From a checkpoint of a small contrastive image-text model: encoder arch vit.
Rows from block 9 of the image encoder, named by matrix and row number. Each number is 50 + 12 x the weight over its row's rms, rounded and kept within 0 to 99. All counts start at 0. After the name is the row's rms in percent of the matrix's.
# k: attention key (encoder.blocks.9.attn.k.weight, 384x384), inputs 0-383
k.243 097:51 30 33 37 32 53 38 47 42 49 46 66 51 33 52 53 51 59 52 47 68 57 52 60 53 62 67 52 61 62 60 28 57 42 50 63 58 36 32 47 48 41 59 55 53 62 45 36 29 40 28 64 72 46 74 41 58 66 55 46 55 52 47 58 62 59 61 47 55 56 50 49 24 49 66 30 32 35 61 47 49 39 77 35 66 62 56 49 46 50 54 51 42 56 47 35 53 56 41 61 45 49 55 70 65 45 41 61 37 52 23 51 39 50 73 53 49 41 56 42 50 50 34 59 60 59 31 65 45 25 52 60 60 43 73 65 68 28 54 39 56 51 48 52 45 59 36 74 37 57 65 51 41 54 31 60 71 46 62 57 61 37 49 33 39 55 51 63 57 37 58 57 65 43 76 33 49 61 37 70 45 57 36 64 36 52 45 45 48 39 68 58 39 62 51 54 33 52 45 54 46 51 31 47 71 38 83 51 53 69 43 54 52 46 69 57 56 57 55 61 57 56 46 58 52 46 47 66 44 54 22 67 42 45 31 64 61 79 62 48 45 50 58 48 47 52 66 45 48 38 56 47 40 43 44 51 13 27 53 72 42 49 41 38 53 50 59 71 53 34 37 22 66 45 62 57 47 65 36 57 42 50 50 47 44 44 35 53 72 60 58 63 66 52 62 22 50 57 50 51 51 28 67 55 50 75 48 58 46 62 51 57 48 52 73 75 47 63 62 44 29 54 35 41 71 54 66 27 34 63 54 69 66 53 47 55 42 40 43 51 63 36 29 38 57 47 46 64 57 65 40 53 40 47 56 70 62 41 60 36 48 50 36 56 23 48 52 77 30 46 60 44 31 74 80 51 47 48 44 68 48 45 57 51
k.244 098:52 63 56 50 35 57 31 38 53 56 45 31 65 71 49 54 38 53 42 34 45 36 35 54 43 62 51 51 56 41 44 61 51 45 53 48 19 54 61 52 28 48 41 35 26 54 80 51 58 44 63 53 51 18 39 46 56 54 56 43 55 37 42 59 39 21 69 63 40 58 58 51 51 48 47 37 51 48 43 53 61 73 13 58 52 41 43 48 56 60 39 41 38 60 61 31 39 39 55 41 55 52 56 38 49 40 46 53 43 51 46 62 54 57 59 60 32 49 56 56 65 48 47 28 41 44 59 46 59 43 60 37 35 46 45 39 56 49 60 55 67 44 39 52 49 62 76 49 42 30 41 42 51 41 29 56 37 63 33 64 32 41 65 54 64 54 49 45 71 44 62 72 64 45 42 79 36 32 70 50 56 42 73 48 54 52 52 49 72 36 47 45 68 31 41 70 47 33 52 67 55 47 59 53 27 67 46 52 46 51 36 44 61 55 48 41 57 16 57 49 28 61 53 57 64 81 49 47 30 26 20 47 44 60 52 52 50 20 65 58 62 59 43 44 56 42 29 39 70 50 43 39 53 51 43 45 62 48 61 51 51 43 55 56 39 65 52 49 44 70 62 68 39 52 51 57 64 49 45 58 47 49 64 33 49 60 36 49 50 67 46 46 57 44 56 61 26 68 53 44 38 53 52 37 46 45 47 41 51 34 43 44 67 50 26 66 63 50 73 39 51 63 47 34 15 41 29 63 53 51 38 33 57 44 55 62 29 47 58 59 62 60 76 61 69 54 40 59 57 46 56 66 36 53 62 38 50 66 71 73 45 61 48 56 85 58 57 53 81 52 53 44 55 31 55 41 58 58 55 54 39 54 43 63
k.245 103:54 45 59 52 55 39 49 29 68 66 49 29 58 67 63 56 47 51 55 49 44 52 39 56 52 70 40 29 50 48 53 42 52 35 45 69 34 32 58 58 42 68 65 45 63 45 65 52 66 42 53 57 45 43 60 38 46 52 47 58 54 59 40 60 49 43 51 58 65 40 37 63 54 53 39 42 58 52 58 74 41 59 29 44 61 48 43 40 53 54 43 26 35 60 46 70 40 34 58 27 55 63 63 46 32 56 35 73 63 52 40 45 70 72 49 41 28 40 59 63 70 66 31 45 47 39 64 49 78 37 48 31 54 27 37 38 56 57 48 55 66 62 63 45 28 60 63 37 46 45 57 48 57 49 43 44 49 60 35 51 52 48 74 51 73 52 64 49 33 78 38 56 63 45 53 56 58 59 55 58 57 41 65 25 55 61 58 22 46 56 47 34 58 31 34 52 67 59 45 64 47 52 69 46 43 62 31 56 50 50 58 43 39 53 31 43 45 36 51 37 54 58 63 26 66 57 69 64 49 52 65 28 46 49 49 43 37 08 54 67 76 55 38 42 47 32 33 14 53 57 52 70 58 61 49 51 59 52 50 47 67 39 61 44 44 77 31 37 51 58 60 63 45 77 56 66 59 30 50 40 57 64 49 30 60 37 57 45 40 36 52 37 45 51 48 49 56 70 44 53 49 59 34 67 42 36 58 43 68 46 43 57 52 48 22 41 58 37 72 58 62 33 47 45 57 41 47 51 60 63 43 25 70 43 50 54 63 30 73 42 54 48 58 62 70 57 53 38 55 47 34 64 42 44 69 61 48 56 59 63 71 55 60 36 75 39 69 38 58 46 42 60 65 56 40 41 41 53 52 55 56 52 46 44
k.246 098:47 56 51 43 31 54 72 63 57 48 33 57 44 45 43 41 60 56 54 40 56 33 36 52 53 59 64 39 75 56 52 37 51 58 63 38 56 42 50 55 42 47 31 55 57 48 39 58 60 54 62 54 53 49 71 43 56 49 38 63 26 58 34 74 64 28 56 54 47 66 48 45 55 53 68 61 73 60 63 35 60 46 52 24 53 36 60 68 59 44 52 43 59 46 73 41 32 72 65 61 36 40 47 55 66 43 49 39 38 44 50 55 46 43 56 51 76 55 52 44 57 47 61 46 42 57 24 33 60 30 55 43 43 59 66 51 43 48 43 69 52 42 62 52 59 55 25 45 80 59 53 52 46 56 42 61 61 65 57 30 54 60 51 49 33 36 57 45 47 65 67 53 62 39 51 69 44 35 53 63 59 37 37 85 28 60 36 60 73 20 61 39 53 61 78 70 52 68 44 45 56 52 41 60 67 49 52 49 60 43 46 48 51 46 62 61 49 49 57 61 68 41 23 45 35 44 59 60 43 41 16 73 37 51 49 53 55 71 34 53 32 61 54 63 62 54 41 55 41 50 34 47 39 33 37 52 55 38 47 41 73 56 41 48 31 29 53 53 62 25 55 39 50 39 42 69 54 45 41 52 31 32 45 73 40 44 63 76 40 55 64 57 34 55 42 59 48 52 55 52 39 40 47 47 50 69 45 33 28 48 44 31 61 44 75 52 63 55 50 52 30 32 44 40 55 44 35 39 55 55 35 77 53 63 60 45 70 59 46 68 41 49 33 46 50 46 49 49 54 63 40 54 33 65 37 49 61 15 61 24 41 55 52 70 39 59 52 65 39 38 43 43 33 77 60 50 66 58 53 58 45 43 56 49
k.247 096:51 57 59 32 45 72 40 55 48 47 49 39 58 65 58 40 67 67 25 55 58 39 60 42 40 44 63 58 66 46 66 70 42 58 59 30 50 37 43 46 53 48 48 36 38 33 35 55 46 71 62 54 29 38 52 43 47 62 48 57 48 59 44 55 61 64 57 35 42 61 51 43 39 34 63 39 47 56 57 66 52 64 26 59 71 53 36 59 34 57 29 42 49 57 53 37 46 67 51 38 62 48 63 55 65 60 40 67 56 43 45 38 50 44 37 49 47 71 36 20 54 58 76 30 50 72 42 40 82 37 46 75 44 54 57 33 51 46 39 42 25 53 61 29 75 46 40 43 61 31 49 42 57 76 45 56 55 56 49 51 64 46 65 75 54 33 53 51 40 37 66 42 57 42 27 59 25 68 44 42 61 46 32 47 51 60 40 54 51 38 68 66 24 40 60 73 53 58 49 44 51 46 53 50 43 81 47 50 40 71 57 41 67 50 49 52 51 34 51 54 70 58 40 57 50 57 58 43 25 34 54 39 25 50 66 51 59 60 52 64 27 46 75 48 58 59 46 47 47 62 55 25 48 43 60 38 38 64 55 32 59 49 34 55 47 29 43 54 69 66 37 58 61 44 29 52 56 45 40 31 76 53 24 54 51 57 58 78 55 44 67 47 41 44 52 43 47 48 48 53 22 32 42 43 40 33 61 31 55 48 67 58 65 50 37 35 50 67 45 48 45 36 45 43 53 40 37 55 71 48 53 36 51 68 56 42 38 55 42 45 52 52 60 68 59 59 64 64 48 73 56 71 27 44 38 26 52 62 58 59 55 70 51 53 47 55 63 45 44 46 61 59 53 42 67 65 38 55 59 40 54 49 64 61
k.248 094:46 48 24 58 42 55 28 45 43 45 63 58 54 46 58 58 19 52 67 60 62 47 68 48 59 56 39 38 63 68 46 52 63 45 66 50 32 41 57 31 51 55 38 41 44 56 59 64 42 69 53 45 49 48 67 58 54 54 62 48 62 61 60 45 60 66 72 50 50 31 50 50 60 77 45 61 25 58 64 46 44 44 46 50 34 64 57 45 41 54 48 54 39 50 22 53 57 36 41 41 29 54 42 26 41 60 52 57 35 37 60 38 48 55 24 41 47 17 67 74 50 40 41 49 65 60 77 46 48 50 60 54 61 60 57 50 71 39 52 20 41 50 52 57 43 76 50 44 46 55 53 43 36 34 77 35 51 53 76 70 45 55 45 54 70 35 61 61 61 47 56 54 32 66 63 55 51 36 57 44 28 46 35 41 51 37 55 42 40 56 48 59 58 52 40 46 36 39 64 39 58 54 50 49 64 44 58 42 49 46 41 52 30 42 39 32 33 37 71 51 27 54 44 41 64 54 41 69 31 55 43 35 73 48 35 30 46 72 56 59 40 49 56 56 63 53 47 63 73 41 46 60 58 57 46 63 55 48 58 59 45 48 43 57 59 49 38 53 55 54 52 28 66 64 49 48 67 58 78 74 55 63 59 41 47 38 09 61 44 53 50 56 64 41 50 41 68 55 45 51 57 66 47 36 55 23 52 69 55 52 44 52 49 52 47 69 49 48 43 53 66 44 52 51 67 60 72 47 37 40 42 54 46 45 22 40 66 41 43 60 61 34 45 47 27 56 41 35 32 73 45 54 51 54 34 76 51 53 68 32 48 46 60 24 40 37 40 35 25 40 63 63 64 27 64 45 42 57 59 50 46 46 43 40
k.249 101:50 68 52 27 60 35 75 41 33 45 47 57 45 30 24 32 47 35 79 58 53 63 61 50 56 40 52 74 32 46 58 51 47 70 30 58 47 52 54 40 57 62 50 40 78 46 20 51 50 52 49 60 65 39 44 61 60 70 46 34 48 60 65 54 37 53 63 48 54 44 54 55 54 75 51 54 10 41 46 46 58 43 56 40 51 54 55 53 42 57 55 59 69 53 39 48 60 37 51 29 48 42 47 44 45 53 70 41 46 64 48 50 37 52 37 44 48 73 43 53 39 44 39 77 53 44 73 39 63 53 45 74 45 55 58 63 53 64 49 40 56 49 41 55 45 54 62 68 35 78 58 62 46 27 57 74 54 57 56 40 41 54 40 66 28 52 50 65 47 64 41 45 37 69 69 47 30 58 52 35 63 60 37 36 41 38 46 63 54 52 34 52 40 63 44 25 51 54 45 49 42 58 49 61 68 37 52 36 54 59 46 54 52 52 35 60 64 55 38 41 58 53 50 45 44 72 39 58 75 58 60 70 48 51 59 35 70 52 51 48 39 31 47 37 40 58 54 57 36 40 56 43 60 44 60 27 54 44 34 63 37 37 52 46 61 56 40 64 45 31 42 53 61 46 67 64 57 78 64 62 40 56 37 39 42 48 32 38 48 58 51 48 56 72 48 57 42 48 48 71 64 47 46 43 51 42 81 64 49 58 56 33 49 41 52 55 45 32 66 58 75 54 53 77 72 81 34 43 52 37 52 34 48 63 42 64 57 29 58 65 53 64 48 60 42 53 46 57 48 40 61 39 54 46 54 70 42 66 28 43 56 33 44 14 26 51 39 41 51 70 53 53 28 57 58 64 58 67 42 55 54 69 49 59
k.250 095:64 46 59 55 47 67 50 58 52 21 51 51 64 47 50 59 50 49 66 39 48 63 56 51 59 36 49 52 35 50 86 58 58 60 42 46 41 65 43 29 63 20 32 55 60 66 30 70 48 58 41 45 47 37 59 50 51 47 45 43 45 38 22 41 52 44 24 58 54 75 54 45 50 34 60 55 49 29 49 57 61 51 40 32 60 50 32 58 37 42 47 53 62 40 39 72 55 46 87 43 54 44 60 44 63 57 51 38 54 56 45 55 46 66 41 38 35 84 33 50 40 63 85 44 57 67 34 53 47 49 24 50 26 57 63 58 40 51 45 43 39 40 57 49 51 40 49 56 69 55 58 51 64 69 33 50 45 54 57 47 53 47 68 39 46 52 50 44 50 52 53 46 58 49 48 60 31 30 55 59 84 51 56 64 53 46 43 34 48 35 75 63 43 62 57 50 49 56 49 36 67 51 63 42 34 67 57 36 43 47 59 54 77 48 74 50 70 49 33 55 62 53 55 49 57 45 50 46 25 61 68 74 67 36 51 65 40 64 57 45 63 55 48 45 60 65 45 56 37 58 51 38 55 76 44 52 35 62 51 41 48 76 68 47 42 28 69 31 59 34 54 59 38 45 32 51 49 51 30 59 45 48 32 59 48 66 42 71 42 44 49 45 46 43 52 62 40 40 43 60 20 56 44 33 46 50 44 46 29 71 47 53 54 30 56 48 52 59 39 52 34 60 61 63 75 58 52 57 61 61 57 59 40 57 63 41 29 45 57 65 48 50 52 41 64 53 68 59 66 44 49 40 30 46 50 62 42 65 43 45 47 49 66 60 53 44 52 73 48 46 54 49 37 80 62 70 58 36 29 70 72 42 66 49
k.251 095:53 57 54 37 41 69 63 45 49 70 63 36 53 57 43 58 64 55 64 53 44 43 52 46 44 70 54 54 38 64 51 48 52 69 56 54 48 55 37 36 55 67 30 41 43 59 62 51 47 22 59 40 59 45 45 57 23 75 49 55 38 39 47 78 69 54 59 18 45 60 78 53 49 40 75 29 73 58 28 37 52 27 65 54 57 61 65 43 58 60 40 73 48 34 53 42 55 60 42 48 54 31 32 62 30 35 54 34 42 59 46 48 35 49 46 61 65 55 40 58 43 49 41 72 57 65 45 42 52 46 52 60 46 51 44 53 41 42 46 46 66 43 66 53 27 61 36 63 49 61 69 43 26 58 23 61 67 43 68 46 51 50 43 66 39 51 39 46 64 58 35 48 56 48 59 47 43 39 35 57 57 45 20 69 51 43 54 47 52 34 75 26 68 53 52 50 32 51 18 46 60 56 48 45 61 52 42 80 42 43 25 73 48 40 53 48 45 66 48 40 52 46 47 67 52 65 36 41 70 42 33 55 58 52 46 36 51 60 60 63 47 49 30 50 49 63 56 54 50 51 40 41 30 30 56 43 51 56 61 63 37 53 41 56 67 30 53 51 69 38 53 58 58 39 45 49 47 54 77 39 23 56 43 84 51 58 56 52 57 46 53 55 31 64 49 58 40 67 59 32 48 55 67 59 46 57 33 56 57 30 55 65 63 29 50 51 51 40 50 49 19 47 50 79 47 61 54 57 63 35 59 52 55 58 52 70 46 52 38 35 29 45 58 37 72 46 19 41 51 53 57 40 57 50 40 35 48 42 45 42 53 55 51 61 36 44 50 35 50 25 63 46 40 73 61 51 47 42 32 40 40 60 48 47
k.252 104:50 59 58 68 64 62 57 28 61 47 52 51 45 71 54 47 21 50 64 59 52 57 65 40 67 38 52 48 28 78 37 41 48 19 47 47 58 50 44 47 56 41 49 53 73 44 48 68 41 48 43 39 55 50 48 67 58 39 56 30 51 38 31 33 66 52 52 49 42 19 43 64 63 59 59 53 39 44 38 46 54 46 41 52 28 30 59 44 35 51 57 64 48 48 33 66 59 22 49 39 66 44 38 38 55 42 60 30 60 51 49 48 52 36 53 81 64 32 36 55 51 45 40 64 39 39 51 44 47 61 57 48 56 56 50 48 55 66 59 50 69 54 42 76 44 57 76 51 26 43 53 60 59 48 59 27 38 46 43 49 44 65 58 55 75 65 51 50 50 68 30 49 39 64 31 41 59 51 41 43 56 57 59 25 65 61 62 45 42 64 53 54 63 52 44 45 59 44 52 62 49 57 66 23 46 58 45 49 63 38 41 44 57 57 51 49 59 59 34 55 64 57 59 50 36 66 63 58 58 38 54 54 50 27 55 41 60 28 43 41 52 33 28 44 43 57 66 21 46 61 52 68 47 58 55 59 34 49 46 45 39 42 77 46 52 76 45 44 43 44 57 51 64 42 67 47 46 51 38 39 39 47 61 28 31 44 45 27 33 68 35 54 37 45 42 43 49 69 36 65 71 55 40 40 52 47 64 58 79 66 46 52 42 37 45 51 39 66 28 42 58 65 33 68 45 67 71 49 31 34 33 46 54 34 45 59 44 41 76 66 59 42 53 57 50 41 65 38 48 35 54 25 55 58 51 54 48 40 49 49 53 41 78 36 33 24 65 42 60 62 47 51 64 42 48 56 47 49 62 70 62 38 18 45
k.253 092:53 55 47 64 55 50 47 63 46 51 63 59 43 68 57 43 49 52 50 41 70 21 39 49 42 63 50 54 69 50 50 36 49 39 44 61 65 31 49 50 28 49 35 48 54 32 58 49 41 40 49 56 52 52 55 80 29 40 55 64 61 56 48 55 49 61 39 45 48 45 59 48 45 32 37 59 66 71 65 81 58 74 51 64 46 34 62 43 33 49 63 33 48 41 60 71 53 57 50 48 50 42 60 54 36 57 37 41 51 51 65 31 65 68 55 43 66 39 53 39 55 41 52 59 58 32 52 35 49 50 65 23 42 61 64 40 45 89 26 39 60 51 43 62 29 56 60 47 27 48 16 28 47 60 44 48 55 46 42 46 49 36 51 47 49 51 54 53 44 62 50 53 49 48 58 31 53 47 52 53 45 21 56 55 60 58 37 21 74 46 53 46 53 40 43 36 49 79 49 54 44 48 57 37 51 62 64 27 56 37 64 44 45 66 62 42 37 60 62 19 60 53 39 40 21 37 52 61 30 69 50 45 45 44 54 41 57 39 47 44 84 50 34 37 28 27 55 34 55 53 31 73 58 52 29 48 60 48 62 76 43 51 57 51 45 46 39 76 30 58 73 44 44 32 55 55 43 41 45 59 36 25 64 51 49 44 50 35 53 76 41 60 46 48 72 44 66 39 63 57 65 60 41 63 48 59 29 59 61 42 48 44 45 56 45 43 46 48 65 47 52 49 48 43 42 24 44 51 50 39 51 60 17 48 53 62 87 43 56 48 45 50 60 49 49 43 32 39 38 31 42 54 65 51 59 47 46 57 61 55 52 51 38 52 73 60 46 65 39 44 60 46 51 38 43 37 36 45 61 48 51 39 32 42
k.254 094:47 43 57 43 50 64 55 53 47 48 64 43 46 54 46 44 48 58 65 53 59 36 51 33 49 39 68 60 65 68 44 53 47 31 38 60 52 27 42 65 47 41 55 41 54 61 58 30 51 44 36 55 58 48 61 68 38 59 41 41 60 56 56 48 61 41 68 68 64 27 53 43 48 51 49 74 54 47 34 48 54 67 48 26 52 35 48 51 75 92 62 60 45 52 52 67 59 64 50 31 49 69 56 61 40 66 43 22 59 36 40 44 61 52 63 54 53 40 75 63 46 36 50 68 48 31 54 53 46 45 42 37 47 48 67 62 68 60 49 48 51 25 35 52 51 58 36 32 36 51 43 45 58 51 35 63 49 58 52 57 56 48 53 40 66 62 58 67 59 51 59 43 50 46 70 42 36 64 56 66 63 52 24 40 60 48 45 43 63 35 59 43 42 40 47 43 39 63 58 50 49 77 34 48 50 59 36 61 51 39 55 38 43 50 48 60 50 30 50 48 76 50 42 22 35 25 45 56 39 46 70 37 18 44 29 34 39 54 35 27 72 48 46 43 63 39 69 28 62 58 36 55 64 46 49 49 41 38 34 48 41 81 56 40 43 48 65 47 47 57 66 43 50 66 45 71 52 48 48 54 42 46 52 56 57 54 38 32 37 46 27 67 51 63 52 38 42 46 58 37 60 44 52 57 54 68 40 34 59 53 40 80 51 56 49 42 45 53 45 43 52 37 58 44 60 62 55 54 22 30 52 61 24 56 41 54 57 67 77 35 59 49 40 60 41 62 31 41 54 71 47 50 55 49 53 68 40 55 35 52 45 33 56 41 51 61 36 61 40 54 71 33 38 48 74 31 68 50 86 42 68 62 27 39
k.255 089:62 40 54 51 35 57 53 32 47 72 72 64 43 34 61 49 38 53 37 33 60 64 55 60 49 61 44 45 45 46 50 34 28 54 34 77 49 48 25 74 55 33 59 75 57 61 40 55 38 59 23 42 41 43 39 48 39 43 35 56 54 54 67 51 58 47 71 35 54 39 57 45 60 48 64 43 40 60 36 42 52 53 39 43 37 51 69 49 46 49 69 52 43 61 32 34 60 42 53 52 70 56 40 67 31 60 61 32 59 50 42 34 61 44 78 67 34 29 30 65 38 54 38 73 49 42 59 46 67 67 56 43 49 48 55 65 68 57 60 45 70 51 44 46 51 55 70 67 42 59 54 47 39 51 66 55 45 32 44 47 50 45 49 45 53 87 57 63 30 54 56 40 78 26 55 26 53 52 54 50 44 55 49 45 63 58 60 48 54 36 47 54 42 74 34 31 50 38 63 74 36 52 62 51 70 35 31 52 51 53 67 59 30 52 48 54 46 43 59 48 18 38 56 41 60 33 52 52 39 56 52 36 13 66 47 57 53 34 30 54 39 51 56 66 49 16 60 44 44 65 48 52 33 38 47 40 46 62 48 49 65 53 53 46 56 46 54 38 38 65 37 62 39 66 75 38 38 54 65 47 43 71 61 22 63 59 35 53 51 44 50 45 63 47 51 42 75 72 47 44 76 56 46 44 56 44 29 70 59 35 54 45 44 39 47 35 36 55 50 55 61 62 43 43 40 63 61 58 38 40 40 47 32 38 72 55 48 51 69 39 45 52 58 54 48 63 47 53 39 51 41 59 55 56 63 60 46 55 40 56 35 39 53 48 66 44 43 22 57 43 68 36 45 34 69 54 50 32 58 56 48 36 45 48
k.256 088:40 58 61 32 38 54 71 68 43 52 60 67 58 41 47 36 51 55 23 81 37 52 54 62 47 16 41 52 62 57 49 32 31 48 26 57 47 49 42 60 57 41 42 75 46 44 76 51 40 67 42 44 51 61 49 78 59 57 66 50 46 61 52 85 60 44 47 70 42 62 31 65 44 64 75 47 47 59 64 46 42 44 48 42 51 62 40 66 42 27 51 47 61 51 41 57 60 62 74 50 56 50 38 61 31 55 32 46 51 47 46 50 34 38 62 63 61 51 30 50 43 41 51 68 43 45 41 59 55 39 32 53 42 50 45 39 55 33 28 74 51 37 42 57 61 55 50 53 57 40 63 48 36 52 38 60 28 39 55 50 66 38 47 34 29 62 49 45 50 43 56 64 49 61 60 56 24 71 51 44 55 59 43 67 38 71 37 57 74 65 54 61 30 35 40 63 42 53 35 47 58 64 46 67 60 50 56 48 40 60 59 64 63 75 58 33 49 47 46 48 41 43 33 62 47 50 40 58 47 47 44 50 36 74 43 61 59 75 40 59 40 25 31 53 57 53 57 51 64 35 17 35 42 37 35 65 64 47 44 53 43 53 51 56 38 27 59 34 49 45 52 58 45 37 54 25 44 44 49 52 54 28 41 51 54 37 62 67 54 39 52 61 65 43 62 53 49 52 53 46 27 48 45 36 69 57 56 51 48 49 57 50 76 69 54 56 44 42 60 18 47 48 40 51 64 39 49 62 61 48 33 45 33 43 35 61 56 48 38 55 60 59 58 33 53 52 31 58 39 66 49 45 31 41 71 63 59 46 43 41 28 44 66 43 78 57 49 55 44 48 54 43 36 63 45 40 23 57 52 47 64 75 52 74
k.257 084:45 49 46 45 43 36 39 35 38 53 51 52 56 51 67 44 56 22 44 31 55 74 59 56 53 58 44 38 44 40 51 51 32 46 52 63 86 41 48 42 74 36 60 49 48 49 70 66 16 36 56 34 47 71 32 51 61 38 27 39 63 40 52 41 54 32 31 27 58 55 53 59 63 42 55 51 45 40 65 50 49 50 40 50 66 78 50 57 67 48 52 45 61 60 43 55 55 47 76 61 64 56 63 41 64 61 42 56 41 47 49 61 44 57 49 57 38 60 34 65 55 38 54 74 49 50 54 67 53 19 53 40 39 60 51 45 57 31 65 47 55 64 37 38 72 48 46 70 31 50 35 56 36 63 58 37 46 47 72 39 37 49 47 47 47 27 54 59 44 58 52 42 49 58 68 58 39 48 47 51 63 54 53 55 25 53 48 57 46 31 69 40 45 28 41 67 50 31 57 33 44 54 29 43 66 58 59 40 37 65 61 44 57 33 44 75 71 56 54 49 46 82 66 69 64 51 62 48 56 48 43 50 47 34 51 62 56 68 36 51 44 65 60 49 55 53 52 38 81 42 44 53 42 62 22 49 45 45 68 24 78 43 40 52 45 59 48 49 70 30 40 64 53 45 48 72 48 32 61 62 55 41 72 59 52 53 38 47 69 64 48 71 45 54 42 70 60 27 34 49 62 55 48 55 58 62 47 67 68 60 57 69 74 58 70 53 35 58 46 19 54 63 54 32 48 60 52 63 53 65 47 40 39 59 69 46 55 54 48 29 54 46 61 42 33 35 48 64 74 47 49 48 33 56 45 59 61 34 58 52 40 61 47 62 54 38 72 59 50 57 59 54 53 45 49 37 47 56 32 56 51 65 50 58
k.258 091:48 72 33 70 41 53 53 37 62 56 65 40 60 49 57 40 43 66 40 43 49 62 49 50 42 56 59 32 35 58 38 46 39 40 55 59 42 17 50 74 78 50 25 51 56 56 55 63 57 48 47 45 43 33 43 56 53 53 37 47 45 59 62 76 35 39 81 45 43 36 48 16 61 35 32 39 47 57 74 60 62 57 53 52 39 43 49 44 34 57 53 38 35 65 59 45 69 75 41 67 39 60 45 49 55 48 52 39 53 54 50 44 49 37 41 53 55 55 46 56 50 41 53 61 41 41 39 34 57 61 27 66 44 59 51 50 58 17 64 54 33 75 51 70 48 49 54 46 28 33 42 69 71 29 44 51 59 54 60 62 34 39 43 47 65 44 49 40 49 56 52 70 73 61 47 53 83 39 45 56 56 42 43 38 40 58 39 58 55 31 69 19 40 48 56 44 39 64 67 38 60 55 38 39 62 35 52 52 39 40 62 41 59 56 50 50 46 59 46 43 36 50 48 34 44 62 60 52 69 43 45 62 50 63 57 48 59 54 69 36 59 28 42 46 44 41 41 66 52 59 37 48 59 45 42 51 49 37 41 30 37 41 26 76 56 65 32 41 44 44 49 56 60 36 56 63 66 37 59 51 61 27 59 55 47 69 60 59 52 58 50 42 49 50 55 28 58 44 55 38 76 50 27 35 62 31 42 51 55 50 43 51 49 40 61 59 58 44 57 57 24 47 43 38 50 50 30 32 60 69 48 72 45 47 43 70 67 47 79 38 50 59 62 66 63 46 28 52 68 30 79 48 42 35 51 38 48 57 52 65 52 39 43 56 35 36 60 55 53 41 38 35 71 40 46 65 57 48 43 60 35 31 32 43
k.259 100:63 72 50 48 30 50 40 45 68 62 53 40 50 58 48 57 53 49 61 29 48 45 57 49 44 50 55 75 61 60 32 37 59 39 60 40 64 43 48 50 53 41 47 58 39 29 60 75 52 54 44 54 57 44 42 40 55 50 48 52 38 57 55 85 43 43 51 57 58 68 39 30 49 50 62 42 57 58 45 49 43 66 45 63 58 25 69 45 66 76 56 48 61 55 28 51 56 79 64 68 42 60 47 33 35 49 52 35 61 29 53 56 45 74 60 60 49 52 46 66 61 54 56 56 28 58 61 44 72 38 61 43 49 76 40 43 40 43 48 63 36 57 52 54 34 54 26 42 29 54 53 50 39 62 50 42 62 71 54 33 42 41 61 64 38 30 61 23 40 50 29 50 63 42 50 39 62 48 55 46 35 40 43 71 36 60 29 50 39 32 49 32 53 45 65 45 52 69 53 53 54 35 59 51 33 38 55 53 54 49 51 34 57 65 51 59 43 62 54 25 32 50 30 53 50 38 60 50 45 37 40 57 22 65 46 51 55 59 65 42 51 42 66 56 51 41 58 41 79 53 43 56 67 41 39 39 57 50 46 42 41 33 55 49 56 46 42 56 34 50 45 43 56 57 38 45 66 43 65 71 56 44 70 44 47 39 73 53 68 81 63 50 54 32 61 38 29 62 71 61 55 13 42 37 41 48 35 37 45 34 51 52 45 53 40 51 70 47 60 65 41 32 60 33 69 28 62 54 29 36 36 56 50 46 67 43 59 56 49 27 63 45 67 55 56 69 26 40 41 39 45 66 44 69 49 54 44 54 52 24 59 47 24 67 36 56 46 46 55 36 53 38 75 48 61 48 48 67 41 66 40 58 35 55
k.260 083:58 79 49 47 40 58 42 50 82 59 42 39 43 55 60 55 49 53 48 45 32 50 64 36 61 34 45 20 60 49 36 58 46 47 27 47 56 45 41 46 37 58 42 50 40 60 77 45 69 44 52 57 50 60 60 53 48 34 58 59 68 54 39 39 74 21 55 55 54 53 46 37 55 55 56 47 52 54 72 55 60 68 51 61 31 65 66 45 43 66 31 51 42 46 32 64 45 51 55 60 36 46 35 55 58 49 46 53 66 44 50 47 44 31 61 41 18 60 49 43 76 55 48 54 56 73 45 43 34 73 57 42 66 62 44 54 16 38 48 34 40 55 69 51 32 59 27 47 67 36 43 36 61 42 60 36 55 35 42 52 33 49 55 52 53 49 45 55 57 68 50 47 62 46 31 41 38 58 40 77 41 42 51 55 34 49 41 70 55 61 61 35 50 80 65 49 53 56 58 55 36 49 54 17 52 53 32 33 50 57 55 40 39 52 64 41 65 56 57 49 44 53 50 43 61 34 57 56 56 78 49 34 48 49 35 25 35 37 49 56 48 59 37 53 53 59 50 48 56 47 43 54 62 55 39 53 44 65 37 44 60 39 40 28 67 49 40 68 64 54 48 52 56 70 28 57 42 45 54 44 42 46 48 50 50 50 83 47 48 55 47 47 67 34 69 60 41 48 56 56 74 55 47 36 40 35 53 49 29 42 46 45 38 24 60 49 41 47 47 50 39 49 58 31 64 56 45 42 52 76 48 45 45 46 48 66 28 47 64 44 20 38 56 75 63 52 48 48 54 67 46 42 52 46 65 51 65 49 74 45 47 49 34 65 82 79 53 55 60 53 36 66 28 72 48 65 58 34 47 64 46 51 20 65